Rows from block 6 of the decoder, named by matrix and row number. Rows with one number belong to one channel. Each number is 128 + 24 x the weight over its row's rms, rounded and kept within 0 to 255. All counts start at 0. After the name is the row's rms in percent of the matrix's.
# convs0: first 3x3 conv (decoder.decb.1.1.convs.0.weight, 96x96x3x3), inputs 12-23, a 3x3 kernel for each
# convs1: second 3x3 conv (decoder.decb.1.1.convs.1.weight, 96x96x3x3, transposed), outputs 12-23, a 3x3 kernel for each
convs0.31 105 [168 122 125 166  88 152 146 143 139 119 131 156 114 130 147  88 129 120 120 116 152 151 163 181 108 122  94 113 128 125 135 129 138 113 136 107 120 126 125 148 129 152 133 150 127 148 109 139 144 154 180 143 111 149 157 150 131 140 131 107  97 125 122 166 139 152 132  82 132 109 113 158 119 118 106  94 121 130 115 112 147 129 126 133 147 120 127 134 141 147  81 164 104 141 127 130  99  95 143 152 128 140 106 104 127 152 131 125]
convs1.31 113 [140 131 176 128 117 119  99 118 133 120 123 129 123 117 151 114  98 171  99 150 146  88 120 120 137 131 140 126 178  89 104 144 134 110 166 129 121 128 159 128 134  89 142  82 158 119 143 135 116  90 130 132 118 134 114 106 118 118 116 145 129 125 140 127 126 136 144 147 147  87 110 104 116 160 124 112 131  98 111 118 147 121  99 124 123 123 138 138 169 146 125 124 121 161 113 139 117 136 128 154 115 149 137 160 119 133 116 110]
convs0.32 085 [155 153 150 192 136 129 139 105 111 129 132 147 133 110 133 137 114 110 124 154 139 106 133 139 159 137 143 132 109 167 116 156 171 127 127 107  95 157 115 116 129 115 167 166 110 151 142 187 124 157 155 121 157 180 109 150 161  99 133 148 146 120  82 103 136 120 131  94 157  98 128 114 129 141 111 108 133 143  95 143 123  92 134  90 113 146 145 110  97 129 135 156 107 137 118  93 116  99 121 134 126 138 179 129 112 159 129 110]
convs1.32 056 [101 118  89 161 146  69 137 107  78 173 154 158 148 124 119 111 141 185 128 108 119 109  98 132 117  84 156 130 127 121 124 132 114 114 123  99 132 153 122 157 124  98 125 101 112  72 104 145  91 132 136 100  98  87 172 117 109 128 103 145 143 102 165 147 157 150  98 134 173 106 103 134 137 145 142 115 149 176 136 145 147 148 169 163 143 134 181 159 136 156 103 101 177 151 143 153 124 119 132 180 178 116 166 143  99 137 135 106]
convs0.33 101 [110 170 163 120 154 135 120  95  86 131 124 136 135 141  86 166 141  92 113 132 119 107 132 104 131 115 147 104 162 184 144  89 123 142 173 115 145 131 142 118 137 127  93 101 135 160 105  96 127 153 110  97 137 102 119 100  93 134 141 135 103 126 137  96 108 144 120 136 145 163 121 141 139  98 126 125 150 142  89 143 127 120 112 151 136 124 133 144 110 113 112 107 158  91 120 120 168 126 136 148 126 141 147 129 133 139 136 124]
convs1.33 107 [111 124 128  88 112 146 173 115 136 130 163  92 138 104 142 129 123 121 127 142 112 105 153 111  95 114 110 102 113 126 112 146 117  82 102 130 130 177 164 109 128 132 133 106 122 112 144 144 136 128  94 150 116 159  92 141 136 120 111 110 137 145 144  93 153 160 126 114 148 186 135 167 150 121 160 124 178 163  76 146 135 116 149 114 112 128  95  91 133 151 120 139  92 151 117  92 133 126 130 139 157 133 158 140 121 159 155 135]
convs0.34 102 [126 156 128 132  97 119 141 114 129 149 128 105 156 127 110 132 112 123 121 111 152 116 137 131 115  91 125 171 108 131 123 123 110 129 145 108 125 157 132 160 148 103 174 155 137 146 128 106 143 145 131 144 161 126 123 142 187 124 126 126 118 103 136 141 137 113 124 132  81 169 133  64 112 115  89 112 122 103 149 177 114 147 170 113 133 118 126 125 112 108 179 103 130 124 151 128 125 144 116 175  93 121 127 139 133 103 126 136]
convs1.34 109 [175 110  79 114 112 131 107 123 133 145 135 138  88 140 137 107 140 149 154 125 159 132 134 142 149 149 140 138 118 146 155 114 143 114 125 162 158 113 146 174 121 133 123 164 126 147 110 100 114 122 106 145 181 156 106 160 111 128 146 128 149 124 141 155 119 136 152 138 129 173 161 122 123 155 154 146 103 132 132 138 157 192 141 122 150 110 121 129 115  87 163 128  87 138 130  90 128 160 101 125  97 127 111 111 172 144 145 119]
convs0.35 101 [149 141 153 129 112 150 130 175 139  88 108 116 118 107 130 160 160 159 166 109 170 151  96 135 122 139 169 159 159 154 154  91  85 164 126 130  87 119 107 123 152 161 157 155 153 140 166 109 121 107 133 101  81 126 115  93 147 147  70 157 114 113  88 129  98 130 124 123 120  99 112 130 125 180 134 131 110 112 110 131  97 110  68 156 121 120 150 132 124 150 130 147 134 126 164 113 124  98  70 123 135  71 181 138 129 113 105 106]
convs1.35 108 [ 86 122  96 109 152 121 144 160 117 143 109 142 154 131 159 144 154 136  99 107 109 129 118 112 131 130  83  77 121 158 143 108 129 103 121 159 118  90 107 104 106 108 138 157 161 114 149 142 132 141 112 116 124 125 189 154 157 137 150 144 117 128 105 112 136 140 101 104 154 136 131 193 136 104 114 105  87 126 171 111 118 148 150 171 122 143 153 131 117 154  91 140 165 111 134 152 120 154 161  90 138  89 106 138 106 100 117 107]
convs0.36 099 [107 116 121 149 131 105 112 130  80 163 144 130 104 135 130 124 136 138 131 129 124 144 127 105 110 116 123 111 108 143 111 130 148 119 108 170 161  87  87 120 123 120 125 172 161 148  92 126 146 114  86 134 149 155 153 175 146 127 148 143 143 116 160 113 101 163 142 127 133 101 113 132 143 120 153  96 145 159 124 113 112 152 136 121 120 135 152 143 132 107 163 144 142 125 126 140 127 136 131 138 118 150 121 154 109 124 145 136]
convs1.36 101 [128 109 129 117 108 165 143 153  88 119 121 123 101 156 125  77 178 146  95 127 130  98 171 115 101 153 105 107 124 104 106 113 117  87  95 117 153 110 134 137 161 167 114 126 159 132 127 141 132 126 120 111 128  98  60 103 146 143 131 133 121 123 128 158 140 138 121 169 106 125 124 130 137 126 157 115 132 144 133  87 127 109 120  84 102 113 108 136 122 111 135 133 133 121 146 140 121 147 126 146 140 140 117  87 120 117 173 147]
convs0.37 096 [127 119 146 107 102 129 104 116 126 126 120 140 122 147 141 128 149 156 132 130 103 107 128 125 173 147 110 156 121 106 108 153 163 137 107 137  88 134 131 131 132  91 145 131 129 134 132  69  87 108 131 161  64 161 151 111 108 109  95 138 122 165 155 144 132 111  99  95 137 126 128 134 161 120 148 101 132  91 135 131 114 100 130 142 125 138 131 112 134 127 105 127  86  80 109 105 136 109  81 150 132 152 128 112 133 116 151 140]
convs1.37 096 [142  84 162 159 143 157 146 162 178 132 133 111 135 167 138  84 117 157 134 118 120 100 136 150 161 112  71 149 153 130 112 146 164 111 147 136 119 102 152 127 149 156 128 143 155 128 106 154 123  99 133 127 106 115 152  88 202 141 111 168 132 127 118 182  85 115 143 118 142 132 122 113 143 128 121  80 143 113  97 120 102 135 124 157 124 105 119 112 120 143 148 115 140 144  76 130 131 129 133 139 134 136 159 113 121 115 121 124]
convs0.38 096 [141 146  98 123 123  93 133 130 155 107 121 145 115 156 152 110 141 136 151 146 130 155 104 122 134 120 133 113 124 126 161 107 116  99 127 189 145 100 114 149 117 138  91 136 113 113 131  94 151  84 163 172 144 203  93 120 122 118 148 145 132 137 137 127  88 139 103 111 107 109  99 148 134 117 103 142 126 119 144 100 128 136 127 104 104 109 140 123 140 133 114 134 158 116 136 116 127 147 127 135 106 125 134 149 140 145 149 138]
convs1.38 094 [121 122 111 116 123 170 140  88 136 104  75 131  95 114 102 113 125 116 117 155 145 124 153 126 119 134 130 155 127 136 155 121 128 142 137 167 135 149 172  93 118 147 158 157 144 156  96  83 123 127 131 102 137 146 136 175 155 139 137 153  97 135 144 131 168 147 121 153 138 141 171 147 119 159 124 110 137 135 143 145 149 100 137  99  95 146 163 118 136 128 177 121 123 156 161 160 160 117 145 104 108 139 114 126 142 156 127 136]
convs0.39 100 [104 115 168 121 102 137 158 101 156 155 106 132 140 100 138 134 147 172 134 139 126 129 121 134 133 136 138  99  88  76 115 162 114 110 148 117 152 164 159 108 151 140 135 157 113 114 103 128 174 155  84 115 103 129 136  87 128 137 126 141 194 158 139 166 132 138 142 133 169 156 175 144 114 126 134 123 127 145 152 117  89 103 126 141 123 131 104 171 135 130 161 118 107 165 141 111 132 119 116 140 118 144 156 113 164 122 132 142]
convs1.39 092 [108 110 128 107 134 153 123  89 103 106 123 103  73 106 114 130  85  94 106 116 121  96 145 110 131 130 126 120 159 111 104  82  82 109 117 127 145 138 148 146 112 123 141 117 152 113 119 106 135 127  96 118 120 124  99  74 122 131 132 152 154 144 146 119  99  92 167 126 126 158 113  85 129 159 161 115 150 178 115 124 116 106 133  78 123 134 107 126 123 164 150 135 156 133 121 126 176 134 154 141 135 116  78 146  90  86 149  80]
convs0.40 100 [ 99 120 137 131 151 121 116 152 132 177 127 119 145 121 156 103 138  92 102 135 108 109 125 145 127 122 120 116 135 138 135 146 125  88 157 146 118 144 151  86 122 158 139  88 143 150 164 100 139 138 120 148 116 131 113 190 110 127 101 117 146 135 154 152 147 118 146 171 130  77 127 111 117 106 138 138 156 137 133 101 164 128 149 126 112 128 118 122 152 132 123 102 103  83 143 113 103  94 125 130 160 142 135 168  86 112 146 149]
convs1.40 092 [159 145 150 145 156 120 158 123 169 159 148 171  96  78 123 137 130 129 117 122 166 152  89 107 170 155 137 101 139 133 149 114 117  98 153 157 140 174 140 130 130 140  95 113 131 140 140 112 134 124 148 129 126 141 125 155 135 104 135 137 154 136 166 157 149 130 117 150 125 103 124 130 116 117 116 169 131 104 132 147 137 110  59 121 151 119 107 174 127 133 145 153 147 138 114 144  86  73 127  94 125 152 185 113 153 142 107  84]
convs0.41 099 [167 120 125 160 129 125 140 139 135 118 114 114 147 198 117 138 133 119 106 128 125 123 138 130 126  80 115 154 129  93 124 151 157 151 136 119 144  86 120  92 120 109  81 114 153 141 140 162 132 135 132  87 153 116 132 129 116 129 144 115 107 134 139 101 131  84 144 132 155 166 149 161 160  89 159 162 101 114 168 122 137 145 154 126 112 125 123 121 142 116 163 145 136 118 132 136 104 114 116 130 127  86 141  84 148 157 113 141]
convs1.41 103 [115 114 130  96 129 103 138 136 132 163 158 135 114 158 110 119 142 107 126 134 103  95 123 131 170 120 122 115 133  88 122 131 138 182 131  89 143 136  87 143 163 134 159 110 160 131 131 161 112 139 146 137 123 135 126 105  75 147 122 120 125 154 110 103 100 129 155 150 118 148 160 175 145 139 110 103 140 131 133  94 144 120 104 161 130 113 161 100  85 156 100 107  88 147 116 123 114 148 159 115 147 125 107 127 129 132 130 127]
convs0.42 092 [113 123 101 103 148 132 151 146 141 131 136 127 167 172 140 181 136  86 129  94 132 128 122 127 114 129 116 116 122  83 103 139 115 147 178 159 120 165 172 125 111 106 119 110 123 106 116 120 106 145 158 121 114 163 129 113 127 123 160 130 141 129 115 120 135 121 145  96 128 140 171 182 119 106 147 150 142 123 195 160 142 154 128 123 134 130 133 108 102 109 137 118 132 163 171 151 157 138 153 112 107 155 129 131 116 126 145 144]
convs1.42 098 [125 147 119 104 122 104 129 111 108 142 133 144 128 149 140 124 151 151 140 159 160  72 124 148 105 158 153 134 155 140 136 112 110 165 155 124 157 125 105 136 116 117 149 142 174 169 119 101 139 163 189 124 146 130 127 129  78 173 105  87 167 175 118 159 173 164 114 174 110  90 106  98 144 126 127 128 140 153  71 125 136 150 107  88 159  95  91 136 152 165 127 109 114  82 103 151  72 131 152 160 125 137 128 158 126 109 110 102]
convs0.43 102 [102 159 158 100 110 114 120 159 102 129 131 152 161 140 109 167 167 139 149 132 126 121 135 116 115  94 136 123 120 140 135 126 140  91 107 101 105 121 164 160 140 142 177 152 101 136 141 139 118 101 157 102 108 148 151 176 156 107 124 135  86 133 140 133 111 109 139 113 107  98 119 166 165 122 106 144 147  98 123 164 132 136 119 126  97 125 133 126  83 145 155 126 124 161 114 170 199 134 171 131 139 115 144 143 159 144 141 152]
convs1.43 096 [128  97 136 120 115 147 121 121 114 145 130 137 134 139 151 116 131 117 100 151 140 125 139 156 136 156 131 116 130 104 133 121 134 141 162 166 110 127 123 147 126 132 124 129 133 145 129 178 132 107 146 156 157 180 168 123 125 128 119 156 154 137 131 144 125 165 164 130 126  96  72 104 125 140 141 153 115 140 138 142 140 141 154 155 148 146  84 116  72 116  67  60 127  87 109 138 131 132 140 117 145  89  96 152 124 155 143 116]
convs0.44 099 [106 104 147 136 171 141 114 131 125 136 126 138 141  95 154 139 103 141 118 153 156 150  77 167 113 153 126 128 117 133 113 131 110 100 107 110 135  99 137  70 154 112 109 122 143 101 126 145 158 146 150 145 150 123 172 116  92 145 112 146 132 108 137 155 133 154 114 164 123  76 148 130 169 131 118 118 158 155 137 133 120 140 122 122 131 145 147 100 137 147 146 103 107 135 100 118 138 149 134 114 127 112 162 152 156 153 170 124]
convs1.44 085 [114  91 125 119  97 140 130 132 130  70  96  87 154 171  93  88 150 150 137 133 134  78 169  99  96  94  98 172 135 170 134 138 109 127 127 143 103  87 120 130 141 155 158 139 122 120 162 121 131  91 131 114 102 128 123 148 130 157 140  99 129 149 112 108  95 118 151  91 111 138 142 128 174 129 122 108 131 126 108 122 124 118 127 100 120 152 121 121 109 124 116 122 148 169 134 131 111 124 157 161 104 125 142  98  96 103 155 127]
convs0.45 103 [152 166 122 108 134 147 130  83 151  95 106 143 121 152 167  84 143 103 149 116 125 163 148 129  96 140 104 127 114 129  96 121 115 146 131 140 132 113 120 151  89 115 127 119 163 152 167 147 150  84 126 119  91 109 163 121 151 127 105  96 147 159 118 121 160 131 132 175  92 142 104 116 122 148 113 173 138 129 121 128 139 134 119 126 101  87 156 134 139 122 115 106 102 133 118 115  94 127 138 145 112 138 163 136 106 137 123 125]
convs1.45 110 [114 111 142 142 135 153 121 117 118 125 122 199 150  79 128 145  99 132 168 135 154 152 116 136 126 115 144 130 132 126 179 157 154 164 123 135 121 101 145 120 128 148 117 127 124 102 150 132  78 102 107  79  88 110 147 136 125 130 113 142 101 122  89  93 108 123 137  98 136 129 115 134 155 127 114 149 108 135 145 101 145  88 111 116 117 156 136 120 158 154 167 132 150 150 147  98 152 125  68  97 135 108 110 135 133 143 130  93]
convs0.46 098 [119 136 122 132 135 155 109 163 157 147  94 132 155 163 183 143  91 147 122 117 124 129 132 147 115 126 120 120 107 138 116 108 117  92  98 123 143 125  96 118 110 110 119 101 163 112  97 154  98 125 113  76 118 132 152 146 152 123 122  97 197 140 132 100 111 145 149 121 131  89 102  94 113 116 132  79 158 126 120 110 110 152 146  94 121 123 201 137 137 134 139 128 114 154 147 153 125 108 151 128 123 117 134  94 141 136 125 111]
convs1.46 098 [127 135 145  97 134  85 130 102 108 158 128 141 138 155 143 129 132 143  85 144 137 128 111 129  95 122 161 130 120 135 150 162 132 120 117 122 163 130 149 163 118 149 137 101  87 139 107 131 149  99 115 143 156 159 131 130 133 153 133 117 156 109 120 164 124 160 166 129  93 107 144 149 133 145 114 119 107 122 137 143 123 152 130 179 121 122 168 121 108 166 108  86 114  93  95 110 160 107  89 143 131  99 124 129 126 116 109 123]
convs0.47 103 [141 116 111 144  74 106 116  99 143 114 131 131 142 179 143 120 110 122 160 141 172 160 105 151 137 120  96 125 116 104 132 118 114 152 164 125  97 141  91  86 148 141 140 123 103 117 106  88  94 119 126 127 148 134 128 144 193  85 152 131 104  85 120 113 117 123 139 171 104 169 141 149 144 136 140 101 129 134 140 158 151 143 116 113 141 101 115 139 162 120 152 159 130 176 143 143 131 156 134 131 129 109  98 162 153 120 100 120]
convs1.47 086 [124 141 117 117 125  76 111 105  76 143 110 133 152 131 129 119 110 104 172 128 154 121 112 110  93 109 101 180 155 116 140 108 115 169 133  98 119 148 164 109 114 113 119 118 122 137 108 109 144 133 128 119  95 115 112 159 160 137 142 159  68  80 128 140 122 161 121 148 124  98 130 108 159 190 122 118 121 138 130 117 137 180  77  96 155 132 126 118 136 113 146  74  98 126 114  67 114 152 121 137  97 114 137  67 159 130 152 155]
convs0.48 101 [113 142  97 134 140 155 104 147 133 116 128 103 114 139 140 150 142 143 119 119  51 140 121 106 158 118 121 138 109 146 111 109 124 128 144 122 111 111 179 134 146 118 144  75 139 116 140 140 100 115 130 116 126 151  83 156 131 104  95 116 135 132 104 121  98  77 121 135 132 129 129  87 160 162 139 149 140 117 143 134 140 103 133 147 137 118 108 103 139 123 202 116 127 102  99 128 158 118 111 158 129 143 141 131 157 156 141 152]
convs1.48 092 [106 124 123 102 109 120 150 121 123 185 150 118 136 111 165 120 133 106 116 114  55 166 120  87 143 139 132  90 154 108 134 137 115 118 119 146 108 148  85 114 132 131 142 147 144 179 163 115 146 131 118 123 170 130 152 151  99 147 136 120 165 114 128 113 126 124 198 153 165 144 140 122  87  91 131 157  97  79 166 116 135 133 117 130 132 153 111 143 132 116 124 171 123 155 144 121 160 181 118 139 110 130 139 111 136 103 105 123]
convs0.49 107 [139 133 144  53  82 155 106 176 163 105 149 131  98 158 128 136 146 119 114 120 143 103 137 143 103 139 166 124 136 169 135 146 127 112 116 108 126 136 137  94 147 172 128 158 117 135 159 163 140 138 129 128 142 110  91 156 140 141 140 178 117 169  94 106 124 135 113 106 119  86 129 147  94 131 116 121 131 155 146 164 115 110 103 137 102 159 128 124  89 158 138 147  98  80  80 101 101 128 124 122 129 123  99 141 127 114 140 111]
convs1.49 101 [131 124 107 120 181 128 140 142 103 173 129 153 116 108 146 126  92 130 154 157 169 135 108 113 130 126 123 100 138 141 138 140 144  95 120  92 130 136 161 150 140 175  94 122 135 159 118 133 126 125 126 121 132 115 104  95 126 127 115 129 154 131 113 121 121 118 156 143 129 129 137 126  91 108 128 144 128 150 126 130 123 132 136 165 133  57 163 165 159 193  83 105 108  98 126 134 139 129 115 140 143 125 132 142 104 154 137 107]
convs0.50 099 [163 126  85 149  77 120 162 135 111 140 118  97 124 120  96 117 129 140 119 134 136 134 113 114 148 125 141 114 112 101 108 126 149  90 155 120  91 140 116 119 164 128 122 126 134 157 136 104 152 128  99 148 133 169 135 161 120 128 136 120 108 144 138 126 160 136 112 145 130 171 108 121 137 147 126 105 114 121 117 132 134 125 136 117 113 146  82 117 152 125 146 137 159 147 110 174 130 110 228 133 115 147 136 146 116  87  94 102]
convs1.50 104 [125 148 118 140 154 124 129 126  80 120  97 119 148 134 114 152 146 109 131 156 100 152 136 111 123 122 133 152 123 144 125 137 147 164 124 112 168 112 150 168 147 146 134 155 160  97  93  90 128 117 121  82  99 104 106 110 124 130 113 130 157 142 101 118 124 119 132 148  78 100 100 148  84  98 200 118 135 125 118 118 140 111  80 150 133  91 144 123 139 152 116 145 122 120 148 143 144 118 100 122 147  96 173 137 131 126  97 154]
convs0.51 103 [111 119 175 125 112  86 106  93 149 149 141 134 103 104 140 137 101 126 159 120 128 125 142 164 105 103 101  99 110 152 113 142 120 144 121 121 133 187 151  95 146 114 141 104 128  95 144 112 107 108 158 110 103 115 105 138 198 160  99 118 136 171 154 140 106 156 100 120 154  92 123 151  94 127 119 131  98 154 117 103 131 103 101 136 118 141 128 112 112 130 159 140 104 119 151 125 118 133 144 136 115 132 135 153 163 142  88 143]
convs1.51 104 [147 178 145 128 119  85  78 143 106 148 122 104 124 117 151  76 129 141 159 119 139 153  98 171  93 100 100 119 118 138 108  92 159 140  97 112 177 147  73 149  82 116 143 131 176 142 111 155 124 140 171 125 153 141 110 133 143 156 144  98  93 126 140 127 138 135 159 148 133 108 178 118 124 140  86 121 117 140 114  99 154 138 132 153 131 133 154 141 131 119  99 149 168 111 148 147 145 140 155 108 134  87 106 138 115 146 197 107]
convs0.52 096 [124 147 123 118 133 134 123 139 143  93 153 103 102 133 122 151 148 162 141 132 113 123 135 109 116 138 101 132 161 139 143 124 116 150  85  96 107 135 121 143 166 139 124 156 127 145 177 140  92 101 184 138 128 128 119 172 156 119 127 152 118  64 135 134 108 113 143 129  95 131 114  89 169 109 114 113  71 125 161 138 142 101 114 119 119 118 118 127 107 134 137 125 123 133 106 143 112 143 117 120 129 128 125 114 122  97 141 138]
convs1.52 101 [102 128 135 116 157 122  61 125 122 131 115 109 144 156 164 105 125 130 135 131 132 147 148 171 139 165 148  99 199  95 106 144  73 168 127 104 160  87 116 136 104  91 121 151 135 151 125  98 140 164 107 144 113 107 135 115 122 142 109 135 152 137  89 136 138 103 125 162 131 117 123 101  87 127 122 115 145 109  94 152 140 146 110  91 146 121 105 134 132 112 115 122 101 143 125 134 152 145 139 102 116 188 195 107 179 144 172 168]
convs0.53 101 [144 155 135 118 133 131 120 159 172 121 130 126 134 175 149 142 114 184 102 129 126 141 118 122 115 136 137 124 136 154 123 119 122 114 116 111 136 144  84 111 124 164 127 142 188 148 134 166 122 137 115 113 120  95 129 166 124 117 100 110 112 121 129 107 153 116 115 129 144  70 104 136 146 100 113 140 102 144 133 155 113 118 139 156 121 125 131 145 128 125 133 132 140 150 126 125 121 128 176 102 138 119 172 138 113 149 113 149]
convs1.53 111 [122  99  83 114 176 122 130 121  99 125 119  98 128 100  89 131 134 108 109 111 143 169 121  84 137 124 142  81 139 178 117 144 161 118 139 174 144 111 132 145 127 121 113  90 102 129 159  86 138 164 114 134 117  60 140 125 134  98 148 149 124 134 139 104 134 102  97 131 138 141 113 109 141 127 121 132 119 111 127 135 102 119 105 124 129 126 115 100 125 185 121 105 178  94 140 158  88 122 128 119 152 128 135 155 120 140 111 145]
convs0.54 100 [ 73 149 150 153 137 138 191 153 143  98 116 152 147 137 140 124  89 120 107 131 163 144 110 151 133 120 151 127 135 102 157 138 142 132  99  96 163 104 147 119 118 168 124 136 142 114 129 131 119 171 173 129 152 124 131 136 138  98 139  83 104 115  98 141 134 146 126 174 119 107 135 146 138 104 146 118 132  90 169 129 123 152 142 131 122 140 145  97 135 138 179 155 148  96 136 145 154 146 157 105 117 124 147 130 102 160 143 119]
convs1.54 107 [149 119 142 119 109 122  80 140 112 128 134 130 140 146 142 134 105 105 127 124 117 103 139 139  82 140 114 125 146  90 119 114 159 173 104  74 153  94 125 112 123 105 116 135 150 136 138 139 119 149 151  95 109 142 108 144 106 140 118 175 129 133  99  98 123 126 113 112 168 123 119 141 161 121  85 139 130  93 108 109 142 115 145 135 148 126 159 111 132  87 163 119 126 144  87 180 142 116 159 136 131 117 184  94 114 135 129 173]
convs0.55 093 [ 97  97  97 136 125 128  86 110 103 137 101 110 156 124 133 127  91 139 135 125  87 120 181 179 140 116 133 121  97 136 142 154 124 133 160 169  95 119 137 115 177 148 113 130 105  54  97 126  66  82 145  89 144 144 104 128 130 146 110 117 140 131 100 114 161 156 131 102 140 142 120 102 136 144 135 122 113 130 163 114 141 135  99 128 136 121 123 119 163 137 165 143 150 151  94 154 157 129 149 112 148 156 157 122 149 164 142 153]
convs1.55 079 [160 111 171 138 110 131 152 109 179 135 150  93 148 131 133 155 123  91 129 160 119  97  97 130 159 125  83 105 119 104  91 115 136 138 159 130 131  75  72 143  88 132 171 171 150 127 148 135 148 169 156 148 138  89 177 152  72  95  85  98 106 101 131 108 128 114 135 141 147 156 138 159 142 137 130 104 106 119 155 126 138 133 131 164 100 112 113 162 163 125 122 145 157 127 182 138  83  58 119  98  67  71  90 127  77  77 114 101]
convs0.56 097 [155 109 146 159 123 108 173 170 181 150 120 109 130 137 114  75 144 132 103 162 130 128 166 153 117 143 139 156 165 111 136  89 145  78  89  96 107 116 127 102 121 143 158 127 128 141 129 103 163 163 141 146 112 156 138 134 124 176 141 139 123 189 147 118 173 111 124 170 133 114 149 136 126 130 133  81 113 121 110 128 148 149 152 126 138 103 117 158 154 105 100 115  81 123 110  81  88  89  77 131 134 132 130 125 156 140 150 119]
convs1.56 097 [125 131  95 121 114 109 142 137 156 104 179 102 105 163 156 126 173 142 136 107 103  93 114 141 118  93 157 137 137  76 146 133 101 138  86 129 122 153 106 125 143 116 129 122 124  95 162 112 110 123 110 143 113 151 117 149 146 135 110 115  85 117 117  97 131 113 136 132 133 130 125 161 129  84 134 169 141 138 176 119 160 102 170 152 123 192 146 132 110  61 133 132 107 170 139 107 134 100  99 158 105 107 108 131 128  89 127 144]
convs0.57 096 [125 126  97  87 124 128 110 120 140 116  93  97 153 164 115 118 104  91 110 110 113 147 135  87 109 133 127 138 144 121 199 109 100 183 143 120 115 157 152 145 124 148 127 138 161 137 127  84 142 163  64 158 115  65 160 130  85 104 136  93 119 142 156 129 124 109 144 114 112 153 100  82 119 176 125 132 146 102  98 129 140 137 106 137 142 108 128 142 104 183 159 130 145 130 126 146 112 104  94 153 114 158 130 125 146 127  89 124]
convs1.57 101 [128 148 172 119 138 180 142 146 133 131 157 173 133 118 138 137 124 123 122  69 184 137 114 126 140 166 163 105 113 120 132 138  62  62 130 133  95 130  83  92 121 140 113 117 125 124 147 139 140 152 156 113 140 141 140 122 141 118 115 117 137 120 108 130 152 137 132 137 160  96 106 167  90 152 176 125 145 157 142 157 121 108 172  95  95 185  90 140 132 115 140 129 118 123 120 123 123 118 113 133 157 139 134 154 152 118 155 112]
convs0.58 110 [ 91  71 131  81 143  51  76 146  69 127 172  97 138 127 140 129  97 150 108 165 106 124 143 161 106 137 137 131 156 141 129 156 106 133 142 167 114 134  68 139 144 113 112 136 157 144  96 127 144 147 165 135 105 141 125 131 114 140 110 156  84 123  94 147 114 141 143 141 160 145 139 127 147 108 145 125 156 169 117 117 130 127 167 115 102 137 138 147 102 131 122  98 173 141  89 130 168 138 157 115 137 127 128 129 131 107 131 116]
convs1.58 108 [127 139 132 157 126 116 133 145 105 115 102 105 146 122 119 126 110 108 107 109  93 127 126 134  90 101 124 165 137 122 150 139 127 111  78 131 116 118  65 122 123 107 106 120 134 112 128 133 141 134 141 121 154 118 147 128 139 152 189 151 111 123 102  77 106 125  94 104 118  99 138 146 137 117 185 136  94 120 133 125 186 100 120 104 106 170 166 114 105 117 112 114  96 102 116 121  38 101 116 107 138 185 115 151 165 125 170 149]
convs0.59 093 [154 117 120 102  92 106 141 114 130 159 119 125 131 136 133 131 139 121  99 123 108 139  88 137 151 138 154 144 159 154 125 103 169 136 101 143 125 135 159 109 144 151  99 158 137 132 147 138 136 122 149 132 122  99 172 154 110 149 176 127 134 137 123 142 111 125 175 129 129 139 131 110 119 124 123 105 171 144  90 143 101 133 164 131 159 124 138 107 109 158 111  71 111 168 167 108  85 112 123 158 120 159 123 127 131 101 144 138]
convs1.59 096 [104 158 182 133 129 150  89 130 137 145 136 102 134 161 128 136 130 128 114  54  81 100 155 142  96 130 130 119 145 162 110 120 154 146 141 183 138 140 157 145 115 119 119 112 134 130 121 127 124 140 123 158 150 112 137 103 178  75  96 116 134 106 112 148 131  70 122 114  95 132 151 138 125 119 125 110 115 137 141 123 116 125 165 139 106 123  88 110 132 125 136 109 151 136 146 113 139 129 110 147 101 144 145  94 160 128 141 108]
convs0.60 097 [120 115 129 104 136 123 111 123 144 141 120  79 115 122 110 172  87 106 110 126 101 138 117 129 139 130 158 119 133 139 100 119 123 128 123 136 128 133 115 140 180  94 135 108 120 156 147 126 150 134 124 133 146 180 127 160 151  94 122 169 154 120 151 112 141 151 157 114 135 155 130  77 143 124 128 129 161 130 108 126 162 113 121 115 118 165 138 113 134 103 180 114 116 170 130 103 187 134  65 113 109 153 129 145 101 146 105 105]
convs1.60 099 [135 107 116 152 141 130 117 151  95 139 146 149  90 184 120  83 128 116 120 118 138 151 122 138 147 167 193 128 157 117 172 134 125 131 141 173 120 114 131 133 152 150  73  68 140 141 103  76 125 116 103 145  94  80 145 128 131 134 122 127 145 150 145 108 137 142  89 167 114 125 139 143 124 155 111 128 107  87 152  96 118 135 141 105 141 121 120 123 109 123 153 123 104 154 136 119 114 153 123 153 106 101 175 127 126 148 135 111]
convs0.61 094 [124 129 122 131 141 110 141 131 136 143 125  97 152 132 131 173 140 154 117 113 112 114 142 157  87 125 128 160 148 126 113 131 135 126 101 140 160 123  67 131 150 129 143 120 139 117 122 130 139 123 164  94 167 186 123 150 145  96 128 115  91 100 110 105  95  86 121 124 131 146 115 117 149 137 156 120 186 134 115 133 111 114 136 162 102 131 141 144 120 110  90 139  50 136 108 125 102 116 134 114 161 111 117 111  95 151 150 160]
convs1.61 081 [169 147 130 139 108 125 138 100 144 115  88  84 121 143 111 134 135 174 131 138 106 115 148 165 158 162 157 126  93 125 123 137 162 145  82 110 140 124  99 106 114  95 116 126 108  81  77 133  92 112 162 139 144 121 133 136 129 110 141 131 178 137 133 158 130  85 133 113 112  83 135  85 155 160 106 104 119 112  74  87 137 107 149 143 116 129 158 122  86 117 164 137 112 159  96 121 144 172  98 159 134 141 178 131 137 153 142 146]
convs0.62 104 [147 145 120 141 160 101 157 103  90 177 142 106 144 108  96 125 166 172 127 131 142 129 138 143 163 124 105 152 119  99 123 104 125 131 129  66  76 141 109  95 110 123 163 124 120 124 124 131 107 143 101 129 129  95 145 144 114 129 114 122 138  93 118 135 110 112 154  78 114 116  74 127 141 149 145 129 119 116 129 108 141 115 146 143 120 107 125 120 127 143 158  90 135 116 119 125 135 142 120 110  99 124 144 118 142 155 103  95]
convs1.62 101 [149 119 137 138 156 146 115 136  78 101 143 131 143 176 151 151 111  91 194 114 124 147 121 149 106 178 145 200 158 109 177 122 138 157 149 125 114 137 159  97 129 178 111 121 163 137 124 134 123 136 108 144 108 160 115 108 156 137 124 162 154 139 144 122 145 138 117 170 119 132  86 125 151 152 170 145 111 190 118 146 134 139 112 115 150 111  97 112 139 171 167 136 132 124 151 126 123 140 175 153 114 161 151 128 114 140  96 103]